A small encoder-decoder audio transcriber, trained from scratch.
Data: trained on telephone keypad tones over noise or synthetic speech, 39062 training examples, 63.9 epochs.
Rows from block 3 of the audio encoder of a small encoder-decoder audio transcriber, named by matrix and row number. Each number is 200 + 30 x the weight over its row's rms, rounded and kept within 0 to 999. All counts start at 0. After the name is the row's rms in percent of the matrix's.
After each channel's rows are labels from the 100 clips, of 14848, where the channel reaches its highest value: "strongest on" is what is common among them. Only what is clearly more common there than usual is listed. The data: telephone keypad tones over noise or synthetic speech.
# c30: last pointwise conv (encoder.blocks.3.c3.0.weight, 320x320x1), inputs 0-159

c30.233,092,176,199,179,212,184,178,188,257,266,234,216,172,199,182,236,175,177,219,178,180,186,192,210,232,156,228,191,174,214,216,254,195,160,217,175,160,316,216,233,164,252,233,192,168,183,226,224,190,274,217,195,195,191,214,159,160,210,213,212,190,248,218,142,200,242,161,178,227,197,180,211,189,225,231,192,170,176,184,170,182,213,203,216,204,194,208,208,192,157,163,169,217,187,164,185,219,148,200,198,191,184,158,218,159,215,170,220,211,164,178,203,209,211,199,203,161,174,213,211,179,195,195,212,143,276,213,221,269,230,179,194,181,202,155,228,172,176,228,210,200,140,134,209,176,182,161,151,160,151,155,133,194,178,141,149,184,222,195,232,275
strongest on: speech

c30.245,102,191,211,183,189,169,237,205,211,173,164,188,249,224,206,180,176,182,200,208,235,185,239,176,244,176,198,194,171,242,179,233,243,175,195,244,282,228,258,203,163,225,159,199,222,183,222,243,246,183,209,201,185,194,208,208,200,260,153,175,165,219,219,225,218,199,227,207,223,185,238,189,148,217,141,182,167,187,167,198,228,234,205,279,204,198,218,176,161,196,144,200,182,188,266,169,186,226,210,212,206,258,278,219,178,200,256,205,252,158,161,258,189,164,169,204,178,200,209,196,231,243,213,196,156,221,191,151,115,125,158,183,256,205,210,208,231,182,198,181,179,184,231,237,215,236,223,211,203,251,196,221,187,175,144,217,142,237,251,234,241
strongest on: speech

c30.243,083,151,218,180,256,240,231,196,203,169,212,217,215,219,230,215,189,238,183,170,180,221,268,218,157,177,193,170,205,213,208,223,243,190,202,122,265,170,243,202,140,196,151,219,185,190,202,186,177,243,168,232,170,175,212,176,211,166,214,234,156,181,207,171,166,194,211,193,174,154,221,162,229,256,191,215,212,213,165,151,208,164,127,244,223,238,217,173,213,253,225,235,192,189,165,190,185,183,194,192,211,180,216,216,207,204,205,227,162,167,134,237,168,169,212,145,182,192,184,149,175,252,213,144,190,217,193,211,183,214,185,216,186,169,220,217,159,229,180,197,143,209,184,175,171,253,229,194,242,188,205,204,218,173,227,205,205,224,187,205,216
strongest on: speech; number of keys: 1

c30.116,126,259,238,185,187,214,188,178,185,217,198,230,214,230,241,215,193,189,239,191,144,200,199,239,205,194,149,216,193,226,197,178,187,203,172,180,247,226,175,189,233,156,192,230,195,230,207,197,195,136,232,247,233,211,218,229,104,123,193,226,232,249,177,238,225,268,254,189,222,180,174,187,270,235,229,215,140,208,212,181,239,137,226,100,182,186,184,204,129,169,188,258,195,252,192,208,216,240,246,209,238,201,185,167,216,166,182,161,222,184,220,165,113,155,140,152,180,185,148,197,165,192,196,205,207,226,197,229,175,189,206,177,167,159,222,214,142,129,178,202,136,170,156,181,218,295,198,202,140,159,186,246,234,220,179,240,185,225,254,245,249
strongest on: number of keys: 1; first key: 3; last key: 3

c30.44,099,239,203,207,190,231,230,198,177,198,198,197,215,245,176,207,205,187,240,155,233,194,231,230,151,165,207,203,172,210,191,188,196,230,259,170,286,210,243,171,171,219,183,154,192,186,192,204,201,184,201,203,196,268,223,214,145,187,208,210,228,247,181,229,238,183,175,224,184,326,247,203,167,278,176,163,174,178,212,206,259,200,210,225,215,243,172,198,287,184,159,214,272,183,177,194,191,198,286,250,195,203,247,225,196,217,254,201,174,232,204,252,179,205,179,218,171,197,142,226,170,190,194,186,191,171,191,158,242,205,233,205,191,193,194,268,147,226,203,222,179,205,221,178,193,171,255,222,210,219,176,206,159,234,233,180,204,189,232,245,230
strongest on: speech; number of keys: 1

c30.292,099,192,179,149,162,240,211,210,190,194,202,228,190,214,255,189,169,164,211,162,150,154,233,181,245,189,206,154,185,285,174,199,202,190,196,204,157,177,180,170,164,208,130,186,214,235,200,242,215,157,192,212,127,188,206,150,177,181,214,191,151,187,280,218,184,180,191,172,191,275,171,174,204,173,99,213,206,205,206,189,217,189,192,176,213,217,212,200,276,205,145,225,178,184,175,209,192,215,213,160,213,161,171,261,161,177,160,236,188,254,197,195,212,268,217,163,222,236,213,181,221,183,191,189,194,226,188,197,235,207,206,215,239,227,229,210,240,202,217,157,227,222,228,184,198,199,236,240,260,209,215,171,243,229,219,192,221,242,209,228,271
strongest on: speech; reverberation; number of keys: 1

c30.112,109,237,230,163,207,192,232,194,211,211,173,174,192,177,238,241,202,148,179,173,228,238,147,220,203,231,221,158,217,238,279,190,222,223,198,175,163,234,270,186,172,253,193,217,281,243,170,197,187,182,220,277,193,207,252,180,261,233,215,212,146,204,188,184,206,206,205,211,156,180,200,198,183,185,153,212,191,243,224,226,204,181,149,214,180,168,227,202,224,170,214,197,218,222,170,162,228,196,262,178,172,255,220,169,198,218,171,174,218,175,179,196,186,207,164,196,187,108,152,203,286,190,162,200,194,197,144,200,200,186,212,186,195,193,248,189,158,157,235,202,166,201,190,171,186,160,195,178,213,205,250,214,176,219,209,216,201,256,186,217,179
strongest on: speech

c30.223,095,225,212,197,197,193,275,168,242,260,190,220,226,194,178,199,211,176,204,219,227,172,200,259,203,202,215,165,143,167,183,221,191,196,177,211,220,194,263,196,136,192,147,227,146,299,148,174,225,164,207,183,213,220,208,212,172,207,222,202,245,259,207,165,223,228,158,206,214,204,193,215,186,208,222,196,191,175,241,239,165,202,201,192,191,214,266,198,191,206,142,190,214,243,174,190,242,184,162,261,216,215,206,136,211,177,233,209,148,186,216,204,256,146,211,195,156,177,261,201,195,203,219,164,200,236,177,197,185,233,230,230,231,148,207,161,164,187,182,185,153,164,226,188,164,208,159,212,169,207,221,216,213,253,176,230,223,192,179,228,248
strongest on: speech; number of keys: 1